{
  "dataset": "two synthetic voices taking turns or overlapping, over music, noise or silence",
  "train_examples": 26041,
  "n_mels": 40,
  "input": "mfcc",
  "win_length": 400,
  "norm": "rmsnorm",
  "activation": "squared_relu",
  "qk_norm": false,
  "subsampling": 4,
  "positions": "rope",
  "nesterov": true,
  "adamw_lr_other_params": 0.0027,
  "epochs": 18.9,
  "warmup_steps": 770
}
Rows from block 3, named by matrix and row number. Rows with one number belong to one neuron. Each number is 128 + 24 x the weight over the matrix's rms, rounded and kept within 0 to 255. All counts start at 0. Numbers have three digits each.
# fc1: second MLP up (model.blocks.3.mlp.fc1.weight, 768x192), inputs 96-191
# fc2: second MLP down (model.blocks.3.mlp.fc2.weight, 192x768, transposed), outputs 96-191
fc1.58:116149148255114000115128255111177176127027199143127130130209152092151241077213133129091108058127208149124163206155255140113127227091216163153131129123141129144000074139081124255174129127000129217126128128129131138129255130169062134129237124000129166073127249116128238190130130096130125154
fc2.58:152215173130255008000060180156198255211206000253119255255130097234193101163128118241038170158017162076116083128000130109127078196124000127109066121016125024000255212127181142128128091117222125129107129125059110191117182130182128115249197128000164066111213127172077128174123239130212092170
fc1.60:127128128128129128129127127128127122154128091128116128128129128128128127129123128141127128120127124128125129125130128145128127127129123128128128128128128119132128194129127104181128126128062128128128128128131127130126128128128131127128130127128128135127129130128130128127127129128123126137
fc2.60:128145156126128102128127131082128123128128148128130129128128126129128129128129127130128088174128129129129166128137129128135129128129098128131126128128127127127128127128129128160125104138128136128086129127128129128189128128128128127126130128128136142129128128127095128127142129124127121127
fc1.61:128128128143128047128128129121128128129132128128128129129128128129129134127128129128128128128128128130128129129128128130128130128128127128129128128128128125129128128128128128129129127128126127125128128127128128160128130128129128143127128128128128128127128128128129128128128127130127129128
fc2.61:127128092129128130128128147127128128129184127128128128127128128103130127110128128128124129131128129103126128128128129128128128128127126128126128128128098128128128112130129128121128117124111134181125140128128076128128189128128131128071128112129128128128128128163128127128129130135128125128
fc1.68:127128128085127127130086255127128104109127131129167128151126134107127128124129129131126129163129099130116132127127129129113130114129129129128131129129109127127087147128128100128089127073000127128128130102128151130128151117127129128128126127128127128208125076127128128124127127127127075129
fc2.68:128133131121134019130128023185138142172126126128127180110128108095128127128080129155123204077127013233097115141130085195128196126170132131142129185000126128167129105111130248129130129129127128117083127130097196079099129130126128128216127126037043130127114130046116089079128255129127144130
fc1.70:129128128128128128128128128128128128129129128130128128128125128128128128128128129128128128128128130126128128128128128128128128127128128128128128128129128128149128128128128128128127128128128128125130128128127129128128135128128128128128128128128128128128128128127128128128128128128128128128
fc2.70:128122128128127128128129126128128128128128129128128128127128129141128129128128128128128128128130128128128128128128124128128128128128127128126071127127128128128128128126128128129128128128129128130128128128129128112128127128128128128129128127128128128128128130128128130125128128128127128128
fc1.75:132071128108187080129110133128129129255119125125125128131142132127128059038160129134113119095128129125127126218125097108127141154129127109095129125128121128056128212080128128255127128123000128142127124076125138116128063128131109130229125124074122155134129113121128119129158182128128110153
fc2.75:185241128126161050201128101174149126118122131126128092206128127126130126127127091164111128127129118083127130080178128142128126178128066129127127128127075081184164099164132129130128127032130118134127128126129102255000116128129128129255238128186100085135134143123133126111128128129161169079
fc1.79:128131154127180073042128102107128130141216127255128128127127129128119130000129135128054126181135127128128132150129094155128147079127158215224113128128128128099078000145127124248116126025000128072128150128128166229132238129091131131129129128146129132127127068073128127128238130127129190255
fc2.79:128079125213120129180128171134227129125129190189130217045128236140105103128130129174129205255094053142129133067242159194183110184147149128160139127116158124141109172200128125129000005129126054112145129127132113124132115129202133186225000081131255255104125128129083165226204126128126055081
fc1.83:128129140153084113128093089133128171207152149049195128126129127102090179128128128128000128106055148130128126128128136143129000090128028080204129128128153129112102165125129184255130144091000125129130126108218151131130129255126128129129128051114128115128128150158128122127127124116191128175
fc2.83:127255156155058128115128024128176203094102133128129113130127127129119126124147127119157152125255255128116180127134130127215121127129128086119107144127081037086128130125126128255149063118000072112129129127255085124255078074192128147255030125219103091128121111171057081185128141128127128246
fc1.86:125129128134126041162128232122132246000138114132139128128082128128144100128215102150000128136126150126128138132128215127161121129099168158235135137128199057135129159129171098255125074130000129132171119129181124060126165141128125217175128127091129130128127130148145174133062169121127125203
fc2.86:127076131113125128184128241128128047136129131128126139139128109057144128096128118206094044139122127129128129121018085130199117127129069119128021128087145093111128130152094084128112127177142148128126126115051125230145111138145128089163127151146109105138132126156128128034130156129128126218
fc1.89:129121130092033199214127247115147131000121133168146129139132106078133108126092222132041128124082124125127129191156125166135105205124097156125128139128132110108255237114037018255120129116006130133141134139143105110109255085139139126126135140129128042202132119074133127127126166157169130176
fc2.89:122131062117056123100128138123230175129123128163173125148056115000120127108126139134254020147030036098000112123037000128108134177106163148127185103000113129156133132110065078190131132127106006101185132180139140255128160166140105153071127092052204208210163220136129070051081138097183134002
fc1.90:129128128128130128128129128128128128129128128128128128127128127129128128128128128128128128128128130128128128128128128128128128127128129130128128128128128128130128129128128127171128126128116128128128128128128128128128128128128128128129123128128128128128128128131128128130128128128126128130
fc2.90:128128128128128128098128128128128128129128127129128065129128128127128128128124128128128129129128126129127128128128128128128128128126127128129128127128128128126128128128128129127128128128168128128127130128128128134135128128127128128128128128126129128128130129128130128128130128128128128127
fc1.95:128126129129121126127128131128128128128128127131129128128128120128128126129127141124128128128128102127128128128128130129128128128129130129127128128128128128128127130129128156130131128128073128129128130129128131127127169128128128128127126128110128128128128136153131126128128181128128125205
fc2.95:128128128129129128128128127127114128128113127128128129094128182094129128126129131109086127130163000126128126128125130096129128128128076128146128128103130128100120129134135129128123121127128129126128131106126127128128128128127128129126128127128126128134128128151127128118128128128094107079
fc1.100:128064130090255023132128127130125136131126128127111122131124097130127135116182175128165128129132130126127129133126131114129084127127129198128128131128127128121066156132183102160130127127000128127126129128127129130129125126127128123162112128129126180128127130128128199128128130128136116123
fc2.100:128040128128117099080126097134123109175128146154126092090129112098127128129114137129129128215154172171141188126200127100130127127123130118044173126000130225129127100140127126068090124191138090121117128128135128124128129130128129112126106131122137146130129126052159130121129127127133128124
fc1.108:128128128125128123127128128128128128136128128120128128128129133128128128128127126128130127128127128128128128128128128124128127128126128128128128128128128128128127089128128128134125128127096128128127125128128128131128126127128128128132129128128128124128128129128128128128128128128149123129
fc2.108:128128101127129128128128128127128135128129128127121127129126128128128128128128128115127128131128132128128173128131155128128128129128128128131128127128125129130128129128128128128128128128128128128127128126128128128131127128128128123128128128128151130128128131127126128212128115128125127128